{"model": "segmentation model", "dataset": "small renderings of single solids in any pose", "train_examples": 197500, "crop_scale_min": 0.8, "decoder_activation": "silu", "decoder_attention": false, "init": "torch_default", "optimizer": "soap", "beta2": 0.95, "precondition_frequency": 32}
Rows from block 9 of the encoder, named by matrix and row number. Each number is 200 + 20 x the weight over its row's rms, rounded and kept within 0 to 999. All counts start at 0. After the name is the row's rms in percent of the matrix's.
# conv: 3x3 conv (encoder.blocks.9.conv.weight, 256x256x3x3), inputs 156-181, a 3x3 kernel for each
conv.130,101,207,222,175,222,205,202,203,188,206,224,211,212,203,211,196,221,199,205,193,211,196,169,202,176,196,185,206,180,189,190,209,204,163,216,189,202,214,208,198,197,209,179,239,202,201,191,219,173,180,223,169,210,219,195,209,219,168,194,245,172,203,206,203,200,199,187,195,205,195,180,229,178,232,194,191,194,193,174,219,255,179,210,193,210,194,206,184,197,224,214,196,233,202,197,211,198,217,193,232,228,170,210,229,167,193,233,207,183,229,210,221,186,257,221,212,176,210,215,215,208,234,194,217,222,175,213,211,199,191,187,198,177,257,185,201,184,180,201,199,189,196,187,217,196,202,179,217,184,203,191,203,176,192,188,213,200,213,194,174,186,221,185,208,208,190,181,159,184,203,215,216,222,199,205,222,168,192,156,192,191,247,178,185,187,203,195,201,190,185,200,176,208,188,202,160,194,192,185,226,198,196,190,172,203,182,173,197,241,200,211,215,188,209,231,176,185,199,174,186,200,218,179,190,213,180,210,214,186,193,211,186,238,199,207
conv.131,104,196,203,216,206,161,199,203,191,220,186,189,211,210,209,227,191,202,240,209,206,213,176,220,223,183,191,221,208,178,173,231,166,250,216,174,224,200,199,236,181,193,199,218,189,229,163,227,198,173,235,220,220,182,230,186,204,187,220,208,216,215,193,221,226,178,221,156,203,199,166,242,221,230,184,231,175,206,229,188,206,191,182,237,194,197,223,227,227,197,181,183,203,218,186,174,198,216,192,231,179,192,212,172,226,210,184,185,200,196,205,195,223,208,188,221,222,224,195,199,223,208,198,206,200,196,202,219,174,205,210,169,257,220,183,217,180,188,194,193,188,199,169,179,184,194,192,190,185,234,177,213,212,193,194,211,213,165,224,182,198,219,218,193,173,207,175,222,191,195,176,186,184,258,210,192,227,198,226,206,202,201,190,214,243,176,193,200,187,223,201,200,206,174,219,189,200,212,199,161,210,185,208,201,185,213,220,211,167,207,204,183,212,190,173,201,229,188,186,204,190,210,196,206,216,206,211,195,219,210,200,211,223,187,226
conv.132,100,218,229,169,197,156,203,203,203,196,185,226,226,224,194,173,180,228,175,201,179,171,199,173,186,192,172,219,192,196,227,220,227,190,204,215,245,200,206,218,227,215,204,199,215,183,201,192,184,297,207,208,176,171,213,210,224,215,193,191,180,220,173,176,225,220,201,206,190,213,199,192,226,213,213,216,174,234,226,198,164,189,210,228,202,301,287,173,201,184,196,192,184,235,202,205,181,171,214,211,209,230,175,216,198,188,211,236,201,257,200,239,166,197,194,210,189,179,219,200,205,223,219,182,200,186,213,205,223,208,209,232,185,218,165,216,225,226,188,186,175,226,206,211,228,216,203,210,176,184,231,191,211,230,224,210,216,173,183,165,173,207,171,205,176,210,206,189,182,224,204,197,217,204,248,219,199,186,187,231,195,203,184,185,201,195,173,241,224,159,231,208,170,180,158,196,221,168,216,196,210,198,210,187,219,215,220,210,198,181,201,187,214,198,234,190,195,209,217,215,199,202,182,204,165,182,177,195,197,227,180,208,178,179,206
conv.133,099,199,176,202,203,194,184,267,157,222,189,196,188,202,156,185,193,208,225,213,190,235,190,233,185,174,225,189,215,232,233,225,155,223,184,200,189,207,186,179,185,238,216,207,169,225,202,207,180,222,199,208,208,191,216,188,198,189,181,157,201,200,192,205,182,190,200,200,226,194,186,220,202,218,217,187,230,176,189,224,165,222,216,172,206,219,186,199,205,221,197,198,192,208,176,211,182,190,196,212,177,251,170,195,216,174,220,209,200,183,191,205,200,182,197,176,248,204,199,187,214,237,185,204,198,189,259,172,189,228,184,232,157,189,233,209,218,196,234,186,199,202,189,195,195,226,210,224,182,175,196,231,161,187,251,167,213,201,191,209,200,207,205,198,190,222,183,180,198,274,223,230,197,218,209,203,190,183,239,199,226,172,197,205,180,188,194,245,198,236,210,212,232,184,176,218,205,160,189,237,170,182,203,152,206,249,195,217,200,187,171,184,208,196,199,216,172,261,219,200,209,181,251,210,177,186,216,201,182,181,194,189,203,201,201
conv.134,096,183,194,201,182,206,197,210,191,209,218,199,205,245,184,240,198,210,210,190,200,166,204,181,213,200,209,201,230,206,203,196,202,190,219,198,205,199,147,197,199,206,209,217,204,156,204,185,244,190,214,192,191,150,208,195,215,235,193,193,240,192,209,211,188,192,276,201,191,201,215,195,193,213,196,215,194,203,216,186,207,221,210,187,213,220,177,205,203,177,223,219,192,190,202,213,158,196,177,202,219,199,182,209,179,196,201,192,183,211,178,174,213,204,212,206,227,200,163,257,160,240,191,196,208,198,227,210,215,202,208,209,171,223,222,205,222,208,211,203,196,180,221,185,190,184,241,212,196,185,183,175,187,186,179,184,182,186,199,188,198,204,208,211,163,203,185,188,224,209,208,219,201,168,204,205,201,192,196,182,211,191,196,167,200,211,161,195,222,257,184,206,243,192,192,195,203,169,239,201,205,191,190,212,187,206,227,199,235,185,184,212,182,236,214,189,214,219,215,243,187,217,223,192,189,221,218,181,216,203,225,181,188,229,192
conv.135,102,193,186,199,181,218,204,198,193,234,195,210,160,187,174,213,219,204,211,191,189,174,183,211,199,221,164,183,202,187,224,184,203,173,192,227,199,185,206,190,215,219,226,203,200,184,209,199,184,204,244,227,198,178,208,220,196,185,208,202,230,191,185,193,189,193,225,192,181,219,175,202,261,193,204,199,220,222,187,217,202,187,183,219,185,194,194,181,188,183,176,206,214,183,191,188,182,222,228,199,189,199,195,210,201,214,189,189,187,206,198,182,184,141,223,184,224,190,199,226,242,213,215,211,219,223,180,207,207,219,186,181,196,213,205,208,220,192,256,195,216,183,196,200,215,231,202,203,210,202,194,178,221,186,215,197,227,205,218,168,208,176,171,193,204,192,202,163,202,207,256,252,212,218,214,204,211,180,230,206,216,188,186,227,218,188,153,196,199,209,214,170,219,193,223,196,216,209,211,202,178,180,218,237,199,207,230,172,192,170,184,231,182,218,188,236,211,191,206,180,202,189,182,201,206,232,208,162,201,181,201,301,199,231,179
conv.136,103,184,178,192,178,186,195,232,204,243,214,170,196,196,183,208,170,233,208,226,209,175,218,167,190,169,204,181,224,221,209,184,166,227,172,193,195,186,216,222,194,196,189,233,151,200,195,217,198,220,181,175,220,171,199,190,197,229,186,220,246,200,198,208,205,210,206,204,231,187,239,169,220,211,219,213,192,210,227,199,199,242,198,218,211,207,176,178,198,194,216,210,193,197,227,223,220,211,205,213,226,194,179,189,187,170,243,187,169,232,192,202,206,217,210,177,213,229,168,161,175,234,204,208,201,222,218,171,179,227,198,209,191,184,203,185,224,185,213,144,194,262,213,206,209,162,219,245,180,175,208,257,167,190,217,204,222,219,216,199,185,190,193,215,217,185,198,180,197,199,208,192,209,189,204,189,173,191,175,185,208,207,198,210,219,179,238,194,197,213,201,210,196,190,206,240,224,164,240,181,175,204,198,177,224,200,203,225,231,196,188,209,178,213,162,222,206,212,211,174,200,188,219,191,201,198,213,233,193,191,201,198,226,198,204
conv.137,099,185,200,216,193,187,197,201,164,237,189,201,197,201,216,210,170,176,199,230,218,211,210,194,202,204,182,218,207,197,212,176,206,184,193,177,227,204,211,189,214,205,239,198,196,187,208,185,196,204,199,232,213,211,172,201,187,206,212,199,211,185,214,219,176,219,210,234,175,188,188,204,188,212,172,223,186,164,196,191,166,198,177,204,213,201,188,183,204,227,204,221,221,202,190,188,263,181,206,207,187,191,210,206,176,183,196,200,188,184,233,164,234,257,199,199,185,210,203,139,276,202,191,201,206,200,176,202,208,179,208,201,175,224,217,225,212,199,197,203,207,179,202,212,184,223,223,193,215,161,181,210,197,209,212,205,219,222,201,206,212,184,167,220,195,183,188,170,211,201,195,198,221,236,233,205,208,180,217,188,191,187,205,221,175,190,215,197,211,190,194,193,205,205,173,213,212,218,211,188,193,255,177,284,212,198,219,184,228,200,217,221,235,209,220,211,175,187,193,193,166,193,222,189,189,174,200,165,180,176,185,215,216,210,209
conv.138,100,209,207,193,179,165,186,235,236,170,219,208,192,212,225,178,192,152,212,206,211,193,239,191,199,232,197,194,165,217,190,205,193,177,205,197,181,246,222,188,206,193,179,250,202,192,236,175,178,188,171,194,233,193,206,230,215,206,206,237,199,201,190,177,247,234,211,223,174,211,168,210,213,187,206,193,226,202,185,226,228,197,200,203,191,217,203,200,220,213,210,188,209,197,160,210,189,203,198,204,193,205,199,208,175,183,204,174,209,187,244,194,225,223,199,202,208,203,236,194,204,177,251,236,200,169,220,179,196,194,199,199,170,224,186,193,169,197,204,216,205,197,229,215,221,217,183,198,184,177,210,235,213,221,231,201,180,210,189,209,203,200,201,201,197,223,201,194,171,173,191,186,199,200,182,188,202,221,197,188,208,176,221,177,192,222,175,189,191,200,182,165,181,222,192,188,230,206,162,202,205,209,202,223,196,183,190,196,207,222,182,199,197,208,232,175,217,207,211,216,172,213,191,212,182,183,226,201,211,202,179,200,196,200,192
conv.139,098,162,221,205,226,165,215,223,177,213,174,226,223,196,205,238,221,205,187,194,182,255,184,170,232,173,228,206,209,251,169,204,170,198,209,201,193,200,182,199,199,200,236,183,196,192,224,153,218,211,219,203,187,215,204,219,175,209,196,175,225,212,214,215,211,184,242,178,192,256,216,217,212,207,197,183,205,180,209,225,196,221,191,184,230,204,235,226,186,208,193,183,176,226,195,203,216,190,188,194,155,201,187,172,200,229,196,216,208,163,229,211,200,186,198,173,202,192,190,202,202,201,173,180,191,220,207,206,212,176,196,207,189,222,205,184,214,222,208,201,203,173,181,198,191,243,215,184,203,187,220,195,192,210,168,193,167,200,174,201,191,199,189,197,177,194,218,172,190,202,191,185,186,161,193,168,242,207,190,260,189,173,223,201,179,213,189,205,196,233,200,208,191,229,156,201,201,197,194,173,210,230,179,252,202,188,224,246,211,204,186,202,221,194,180,232,217,241,212,200,194,191,187,190,180,196,201,192,190,206,176,205,164,195,200
conv.140,099,227,178,139,165,214,204,182,191,194,203,219,212,207,172,165,230,221,191,201,217,235,211,204,201,184,187,192,201,183,208,196,222,190,218,215,159,194,197,175,207,209,213,179,209,190,256,216,200,195,173,217,172,211,202,195,196,222,220,198,178,191,206,186,146,190,203,193,200,236,169,209,218,193,207,192,174,184,177,188,181,174,219,202,235,194,186,172,175,191,177,207,196,195,179,214,194,212,191,145,188,205,214,218,214,215,192,178,200,194,178,238,192,199,194,210,199,217,161,207,182,164,216,167,200,212,174,208,203,214,193,175,197,175,208,200,210,183,216,220,219,216,184,222,204,212,217,203,197,232,211,186,199,197,190,238,177,199,172,200,194,210,210,190,193,204,197,203,224,192,183,189,182,220,219,153,214,171,190,190,217,251,179,175,225,203,195,181,197,194,211,180,194,186,229,231,194,171,182,205,171,171,211,188,182,228,216,193,205,194,208,177,202,193,188,196,213,187,170,169,217,257,214,194,195,184,205,260,205,160,210,176,205,188,179
conv.141,101,184,180,211,176,214,212,181,210,209,240,173,218,182,185,202,189,176,248,231,232,206,299,180,200,224,210,198,236,221,184,256,197,193,205,201,187,205,198,217,215,214,218,198,213,204,219,196,195,228,205,212,193,211,208,216,237,197,201,206,189,208,196,210,214,190,199,216,180,207,215,191,197,181,226,234,153,253,196,153,195,212,190,178,180,175,197,226,193,186,197,190,241,227,172,220,158,210,203,223,295,190,187,214,180,185,216,190,189,209,188,184,223,196,177,226,189,200,218,224,207,189,186,209,191,188,166,233,185,186,238,173,221,223,198,196,203,211,220,192,188,207,194,192,196,210,232,185,211,212,205,186,201,195,165,188,188,174,191,184,201,217,231,199,192,184,213,211,219,174,214,188,210,212,162,213,187,197,233,191,191,186,194,195,200,196,213,213,165,200,209,201,196,237,191,193,178,216,183,168,201,217,186,196,163,169,202,211,230,187,232,241,219,172,236,193,213,195,190,207,176,208,208,189,187,178,197,212,226,187,211,196,196,184,202
conv.142,098,205,187,196,202,190,163,194,188,234,193,177,214,185,191,181,242,208,209,236,222,204,216,218,207,210,200,232,232,189,196,214,225,191,201,222,204,200,196,225,218,188,182,206,184,190,215,186,206,240,147,181,183,228,220,202,209,230,225,188,180,205,208,212,212,205,200,220,202,188,190,184,216,213,199,181,223,205,217,199,191,195,176,198,218,217,177,188,214,224,172,197,206,216,200,191,234,239,200,206,191,199,202,196,177,191,220,187,221,238,202,193,175,199,217,226,212,185,206,217,176,199,170,216,216,193,170,209,180,202,201,200,175,213,200,195,218,189,231,194,196,194,174,223,206,203,202,225,192,214,179,196,193,240,213,207,208,166,225,222,188,258,191,212,180,200,168,188,193,238,174,186,217,222,209,196,207,218,210,213,176,221,195,205,211,173,187,195,236,186,224,210,216,214,180,175,178,207,218,209,188,216,184,194,193,222,200,176,228,197,217,195,182,207,266,174,184,209,177,203,211,197,187,199,202,202,203,193,211,185,188,188,220,185,182
conv.143,092,169,184,189,211,214,168,161,175,192,221,216,213,207,189,179,207,198,215,181,189,208,206,212,180,211,199,192,213,190,178,190,190,181,206,229,242,223,190,182,168,224,188,210,173,234,184,168,241,217,205,170,190,179,181,202,216,182,199,214,199,206,183,196,196,205,218,195,212,179,225,177,240,182,205,217,198,195,207,184,231,205,202,184,227,213,196,180,206,245,233,217,224,214,200,166,222,198,209,209,194,202,181,206,204,205,168,187,205,232,221,225,149,210,198,204,202,197,185,190,201,162,220,178,205,185,217,189,185,190,202,176,169,213,206,232,187,211,158,231,189,229,200,176,195,175,189,150,181,221,208,221,187,198,165,238,168,235,201,237,153,224,185,203,215,210,219,202,193,249,223,239,196,199,235,217,187,185,196,215,257,182,212,212,210,172,198,165,243,190,175,201,222,181,212,198,210,194,216,186,186,207,167,192,218,218,211,201,192,206,199,226,246,207,230,228,183,183,189,222,188,196,217,208,232,209,200,210,211,162,203,221,262,174,215
conv.144,102,212,189,191,185,226,185,192,203,187,214,249,169,266,185,167,193,175,219,243,183,192,191,216,183,217,188,211,204,238,202,181,159,221,239,207,190,217,191,188,198,220,193,193,201,163,155,197,194,205,213,200,188,190,177,196,178,186,187,232,196,197,199,205,180,189,147,197,236,176,209,213,204,196,209,200,228,173,198,201,236,162,213,168,207,195,192,205,196,193,203,163,213,170,187,206,203,213,198,190,185,224,194,217,191,195,156,191,216,197,170,201,192,190,203,185,204,198,195,196,165,225,206,216,214,227,212,193,222,186,234,181,197,226,206,196,215,210,210,216,194,219,201,221,225,233,188,190,211,191,235,190,228,217,212,161,167,163,196,214,186,224,206,192,196,193,179,193,204,179,202,205,180,185,194,221,207,182,238,175,201,198,191,181,214,169,197,211,208,188,232,203,225,182,212,226,185,183,186,204,172,179,231,169,182,157,197,221,197,182,200,217,187,186,212,199,198,252,181,195,156,183,176,189,192,195,199,192,196,180,207,209,211,199,193
conv.145,100,186,200,213,184,237,213,202,205,200,221,173,201,229,184,205,190,183,191,181,204,200,213,187,170,236,203,215,206,238,192,236,162,187,218,134,238,194,214,209,200,239,212,181,224,223,201,188,188,179,161,241,202,184,208,185,217,231,188,235,225,221,198,208,218,222,214,191,185,185,198,197,193,191,170,225,192,212,210,149,283,213,179,168,206,172,204,206,214,218,204,211,227,194,173,218,227,229,234,153,250,219,196,170,225,193,208,205,165,185,203,192,198,229,208,216,188,189,181,204,225,209,207,203,161,225,190,185,190,222,189,172,212,182,180,199,254,201,192,206,206,187,203,193,202,190,207,189,165,201,220,212,178,205,176,200,236,227,183,197,188,173,185,220,219,200,185,163,207,161,202,231,172,233,214,193,227,219,215,213,203,223,194,215,175,177,191,210,166,233,173,208,212,165,224,255,233,182,237,181,180,189,200,179,184,173,179,188,162,218,202,206,198,193,222,198,190,231,195,208,192,197,230,207,186,206,172,198,200,170,237,238,215,244,193
conv.146,095,189,181,207,194,214,167,186,189,220,206,225,212,196,183,237,196,202,173,193,217,203,264,173,176,205,188,182,211,191,213,216,224,187,249,209,187,180,212,226,171,189,175,185,232,237,186,191,242,190,160,239,210,168,198,177,221,180,176,215,223,209,192,198,196,182,194,161,216,204,203,203,205,206,191,203,191,209,184,184,234,202,203,202,246,192,194,197,229,176,188,229,204,218,205,190,173,189,189,195,224,227,173,165,231,201,203,207,198,202,221,194,221,214,186,202,198,195,180,199,214,180,201,201,151,231,188,184,204,177,220,187,173,229,198,166,178,221,202,193,212,202,207,200,236,195,206,226,193,233,229,218,222,215,199,202,195,169,178,236,199,193,214,156,201,186,186,192,216,235,179,210,200,229,209,206,215,201,200,198,204,184,190,196,211,190,209,205,187,206,189,232,196,202,207,208,213,185,228,187,200,201,205,193,227,188,184,191,195,243,165,213,185,226,286,206,199,205,171,205,191,175,202,179,191,217,210,221,205,169,204,177,170,219,218
conv.147,109,195,196,195,192,205,208,203,219,193,224,197,174,229,203,193,208,212,182,201,161,235,204,246,192,215,185,207,178,197,197,228,196,196,192,202,193,215,199,173,175,163,169,269,196,218,198,194,182,206,182,201,211,209,174,177,203,188,173,208,165,208,191,188,193,209,215,153,205,174,192,184,196,186,213,164,208,222,191,173,224,176,197,189,216,183,191,192,211,198,159,202,185,189,189,212,191,216,177,224,173,191,192,237,176,204,189,186,190,193,178,229,188,202,181,222,217,214,221,206,224,214,202,184,237,173,192,209,183,196,194,177,185,193,195,198,180,221,172,223,200,217,192,177,182,220,201,209,229,185,229,215,178,250,196,220,197,239,182,204,206,239,172,192,214,200,179,194,214,200,193,202,172,218,189,236,206,229,207,222,181,167,218,203,243,172,199,195,217,160,195,209,207,206,185,200,208,217,177,186,204,194,232,193,204,218,216,185,204,184,179,208,195,215,246,175,222,203,197,201,229,190,189,203,231,193,190,199,195,209,190,206,240,154,227
conv.148,101,180,197,210,197,204,177,195,213,199,220,198,174,213,178,204,185,208,204,196,225,180,210,217,190,204,191,193,223,228,185,185,171,189,177,173,224,205,191,209,218,204,190,197,226,229,148,184,192,186,219,211,191,215,185,190,170,194,193,202,191,191,195,170,165,213,229,203,229,175,206,186,167,200,203,214,213,221,244,218,212,197,190,193,198,179,179,189,193,178,184,169,189,221,191,235,192,223,200,182,204,184,188,170,195,211,198,200,179,225,188,201,201,222,201,187,215,212,192,205,220,186,180,203,160,189,168,222,187,183,166,210,201,202,171,192,207,189,218,179,177,205,196,209,225,226,179,178,185,214,220,216,259,225,211,211,186,230,146,213,179,219,208,206,187,189,187,202,192,197,225,203,197,207,174,206,215,202,195,208,187,188,191,194,200,186,212,200,192,217,197,169,192,199,224,168,231,194,224,230,219,183,217,190,220,183,187,250,209,199,177,224,214,184,232,207,213,217,176,178,187,177,197,165,184,219,191,192,230,180,237,221,197,204,186
conv.149,097,205,199,225,165,214,187,210,243,186,198,214,182,180,179,209,196,204,199,198,190,178,180,184,208,176,189,174,193,195,194,204,232,216,210,189,210,227,207,230,198,187,174,201,233,215,242,198,201,220,214,193,161,224,213,208,193,186,198,169,168,214,182,190,220,196,198,180,191,194,193,212,204,224,232,189,210,189,235,209,179,151,234,194,170,175,210,223,175,196,170,190,177,220,169,181,198,194,204,218,219,205,188,178,198,206,173,162,170,173,192,215,179,182,203,205,241,197,191,222,179,185,174,216,190,208,204,201,189,177,212,217,209,187,180,184,172,182,200,218,173,202,179,187,171,195,210,226,172,226,190,193,222,223,192,204,238,190,185,186,218,208,197,157,188,188,218,239,190,204,192,203,174,194,191,176,208,238,183,197,199,216,152,189,180,265,186,194,197,203,191,185,193,188,229,173,216,186,243,168,140,218,214,185,191,206,260,250,167,199,205,197,191,203,186,223,197,194,192,194,238,250,202,212,195,211,231,188,184,225,171,186,186,170,227
conv.150,103,189,183,178,201,193,170,216,188,220,212,192,200,202,228,231,184,223,209,249,217,192,229,192,233,198,231,157,201,179,209,232,164,189,233,181,169,181,197,211,172,177,200,224,259,162,198,202,188,192,178,234,175,213,214,167,187,180,203,185,222,204,195,193,230,182,214,192,211,217,205,244,194,196,193,209,196,235,188,190,186,214,195,177,215,173,186,205,196,171,191,205,213,204,235,202,204,231,241,154,193,198,205,214,208,176,218,202,204,205,210,233,232,186,239,248,254,190,180,178,175,199,209,212,192,165,206,207,193,223,223,174,202,174,193,180,178,171,207,203,212,187,173,192,226,192,218,163,215,179,198,210,213,195,217,219,189,184,253,221,168,273,231,151,229,217,194,168,192,215,172,202,203,217,190,200,229,217,209,196,195,199,196,188,178,216,194,216,199,176,191,189,165,183,204,201,220,194,202,183,215,173,175,215,257,235,214,209,236,201,192,215,202,201,220,218,215,198,196,177,192,193,180,199,185,183,171,243,205,180,193,196,194,218,220
conv.151,104,207,179,196,211,155,199,220,197,223,227,191,198,246,271,205,181,266,245,211,186,194,210,198,228,194,209,182,195,193,194,198,177,244,189,146,188,210,170,233,164,172,198,229,149,197,206,210,199,176,210,218,189,221,185,198,202,214,185,217,208,180,179,189,181,210,223,193,201,193,181,186,224,219,180,221,218,227,227,171,216,202,201,201,195,194,198,204,187,207,198,228,200,212,250,173,200,234,179,183,178,195,217,177,221,209,189,209,223,202,190,161,194,193,214,211,186,229,240,185,191,249,189,181,221,186,241,182,180,224,203,192,207,181,215,227,211,202,202,198,227,236,165,178,183,197,200,192,207,159,160,266,205,174,183,192,196,187,227,224,199,245,241,189,223,178,204,216,212,170,210,193,218,177,199,174,193,228,241,190,191,205,193,209,204,196,187,211,200,198,195,220,196,186,206,184,156,203,181,191,217,171,227,195,207,211,217,193,210,172,188,190,177,186,220,229,233,189,218,188,194,189,178,200,184,209,212,200,208,226,207,204,221,210,212
conv.152,105,211,225,230,199,207,218,250,169,168,228,178,212,215,210,223,186,215,195,201,195,189,289,191,194,196,232,190,175,212,227,242,181,181,222,189,185,220,202,207,187,225,192,209,217,186,200,198,173,173,192,169,219,205,201,199,230,232,209,172,217,194,188,168,197,179,194,194,188,190,179,190,194,209,184,183,206,234,175,208,176,204,201,188,203,227,183,202,209,218,205,186,188,187,211,229,186,182,157,212,214,199,187,174,180,193,173,183,191,188,218,206,218,196,229,196,192,191,191,175,196,218,224,184,203,169,220,243,188,230,225,191,171,197,208,199,197,206,201,211,192,222,194,204,191,208,227,210,238,191,199,229,210,195,241,194,182,192,230,207,207,191,188,144,214,182,206,184,193,198,208,210,266,203,200,234,199,224,202,178,160,189,197,219,213,209,201,199,176,210,223,228,191,259,205,194,201,229,227,172,198,239,181,173,187,214,195,193,160,177,220,224,209,206,218,189,192,177,243,184,221,182,189,207,200,212,212,197,214,221,212,185,212,208,191
conv.153,099,191,193,197,212,191,209,190,229,192,182,221,189,208,229,163,230,196,200,194,219,208,207,193,211,195,190,199,175,207,196,195,259,198,180,174,208,210,193,195,207,229,226,191,202,201,251,184,195,179,183,197,225,199,166,212,220,179,192,168,180,182,237,209,201,200,174,233,213,221,207,180,193,200,229,185,234,189,224,200,177,209,219,209,193,185,199,171,210,175,177,169,224,198,214,207,212,187,208,206,220,191,210,228,180,188,211,198,204,161,215,192,224,241,210,192,226,190,218,194,195,207,222,215,222,211,193,194,210,182,206,205,172,185,190,198,208,237,222,204,190,196,203,179,213,227,192,221,242,209,238,181,202,205,206,203,192,233,194,221,207,237,176,208,185,232,232,183,201,174,176,198,205,232,216,237,259,151,171,169,192,180,238,196,205,232,175,234,175,178,203,211,229,237,205,226,181,191,202,236,207,213,198,208,187,209,184,187,229,206,218,219,207,177,190,203,176,204,202,195,243,170,203,174,201,208,203,195,202,175,202,205,191,198,217
conv.154,098,199,208,198,213,180,205,165,212,204,199,171,184,198,226,171,233,196,203,204,224,186,177,174,182,175,184,223,209,187,172,199,226,153,198,173,211,201,201,192,136,203,204,181,195,184,157,205,193,198,223,203,196,178,206,241,182,183,185,205,170,181,228,203,185,212,215,167,166,202,168,190,220,183,202,182,199,160,173,188,213,175,198,234,192,181,242,214,172,202,229,237,177,212,167,175,202,173,193,185,185,195,228,182,171,234,205,227,193,184,197,213,231,201,193,181,179,180,176,231,185,191,242,193,198,200,172,185,224,182,201,202,214,175,212,213,180,211,197,184,198,186,217,219,200,207,214,181,184,199,192,203,183,212,180,199,197,207,197,171,242,183,198,187,201,224,199,228,188,169,216,193,209,196,204,162,231,175,210,224,209,163,236,196,244,204,183,221,154,193,169,230,192,182,202,184,224,169,192,204,221,209,221,208,207,233,212,181,174,242,192,189,194,196,172,196,196,185,213,184,197,195,192,215,197,202,219,214,214,111,189,211,207,195,207
conv.155,103,229,170,201,201,195,213,180,208,219,210,226,213,195,239,220,210,171,216,206,186,221,214,190,195,206,200,213,171,200,233,200,182,167,231,181,183,203,204,221,202,201,216,202,213,210,182,185,220,180,187,194,199,167,204,204,192,198,211,171,204,215,209,223,229,185,165,223,189,218,216,173,187,209,196,207,202,214,202,212,194,202,199,200,205,190,185,202,238,177,192,273,166,179,201,175,191,206,193,201,212,202,199,171,198,170,214,191,189,196,189,219,213,204,213,186,230,223,217,224,188,206,205,189,196,224,173,198,180,228,185,185,158,212,168,176,185,236,219,196,167,191,222,196,188,201,217,217,209,197,172,200,197,202,182,203,187,174,234,219,173,197,226,193,226,204,158,182,196,211,186,158,200,192,248,181,204,212,200,207,194,173,201,221,157,202,189,228,183,183,188,188,222,186,191,201,207,181,184,185,207,214,174,233,211,190,197,180,220,193,199,198,190,238,174,245,215,163,230,230,167,191,195,211,190,217,212,216,220,189,200,190,200,178,211
conv.156,095,194,223,177,221,196,190,192,220,201,190,177,192,209,199,205,200,214,184,188,206,238,181,177,186,223,177,168,162,201,199,175,198,202,195,199,192,197,197,212,215,185,189,245,251,197,193,267,242,199,203,228,200,172,210,228,190,168,208,236,191,204,228,200,219,185,210,176,192,191,192,206,177,189,201,169,196,178,192,193,229,175,202,206,208,207,187,227,185,177,180,157,179,192,214,180,174,220,199,209,207,208,208,240,220,183,178,190,217,230,203,187,191,215,183,169,184,247,190,202,182,184,191,221,220,213,169,176,191,186,182,181,223,205,201,183,217,192,217,200,207,177,191,205,192,187,180,216,187,204,198,195,170,207,191,177,219,180,172,210,193,246,163,195,201,181,213,277,209,165,185,199,188,197,183,176,233,221,165,221,184,213,227,183,206,268,201,183,174,170,194,213,180,164,228,189,192,233,215,223,208,193,184,223,196,175,184,199,183,178,237,188,233,198,223,184,181,223,223,234,182,229,159,185,212,220,194,188,180,215,202,203,204,230,220
conv.157,101,193,207,163,209,122,195,233,273,218,187,238,217,220,213,176,214,202,173,199,191,212,209,219,230,173,194,212,169,194,235,230,209,155,204,187,173,233,189,196,223,215,218,178,190,174,241,172,192,191,228,224,217,212,209,219,179,215,209,195,174,226,226,206,225,174,226,201,187,232,200,187,182,231,208,211,245,165,170,219,198,215,195,220,195,203,204,220,196,199,208,181,206,207,210,171,196,196,199,198,187,226,214,201,165,201,193,179,197,201,189,209,210,191,200,232,190,185,186,160,199,197,177,212,196,194,201,200,202,188,181,184,214,188,223,232,208,215,248,202,157,165,202,213,218,218,214,196,205,150,225,194,230,199,208,193,186,174,206,219,201,219,172,193,163,187,234,201,181,225,205,222,182,192,180,184,223,209,231,212,192,195,192,177,214,215,210,214,200,193,227,196,182,254,196,232,249,238,225,180,201,192,200,237,191,214,219,190,219,181,191,227,201,232,215,168,195,202,230,185,185,170,179,195,199,196,214,202,225,222,183,250,189,227,168
conv.158,107,199,205,215,193,196,194,193,191,178,228,180,204,179,178,205,205,157,217,213,181,192,196,223,221,206,179,202,233,210,201,201,195,169,201,216,204,199,181,201,219,212,214,154,190,183,241,183,216,161,190,207,203,195,204,203,210,211,189,186,166,220,234,200,182,220,207,216,167,183,174,191,210,221,244,229,192,171,189,202,208,189,221,202,208,164,166,207,196,190,209,165,213,213,217,201,200,162,172,188,172,166,196,199,208,203,222,196,215,151,215,204,200,182,212,199,194,221,156,194,241,189,163,196,195,192,187,277,210,206,175,171,202,191,187,182,191,217,230,211,179,175,220,224,209,180,209,198,265,229,224,185,200,187,216,181,207,218,201,192,180,181,201,154,162,202,215,191,192,206,202,196,212,180,177,192,157,235,222,183,200,178,201,193,202,209,208,211,201,193,176,190,199,249,197,176,218,222,194,242,204,196,203,220,194,180,198,205,210,199,186,249,218,224,197,202,185,200,199,203,167,208,205,213,180,187,200,171,200,216,200,212,193,207,186
conv.159,102,196,193,212,213,191,220,207,206,210,225,194,196,185,197,219,207,203,194,190,194,210,190,226,177,211,184,216,185,196,254,188,199,173,188,183,185,195,189,220,211,208,234,187,169,155,204,192,218,182,261,190,207,181,196,207,189,235,178,191,196,229,198,207,199,224,202,178,163,207,189,216,172,194,204,204,178,195,230,193,187,181,196,187,199,181,236,222,221,160,160,215,198,182,176,198,226,186,194,151,166,209,233,206,197,185,187,213,204,211,208,208,205,197,175,201,181,184,172,242,207,189,187,254,209,194,216,205,215,198,209,253,197,208,196,193,178,234,271,203,151,147,207,198,207,183,198,203,205,194,175,195,201,212,190,213,187,206,192,174,187,196,178,205,180,221,228,192,203,192,206,220,222,165,197,200,233,192,204,169,182,200,202,199,185,214,207,206,209,236,176,210,248,180,175,159,203,234,212,232,181,198,182,207,188,170,202,223,199,179,201,191,224,190,192,190,188,185,215,274,227,185,191,222,219,203,191,179,220,183,213,194,189,179,181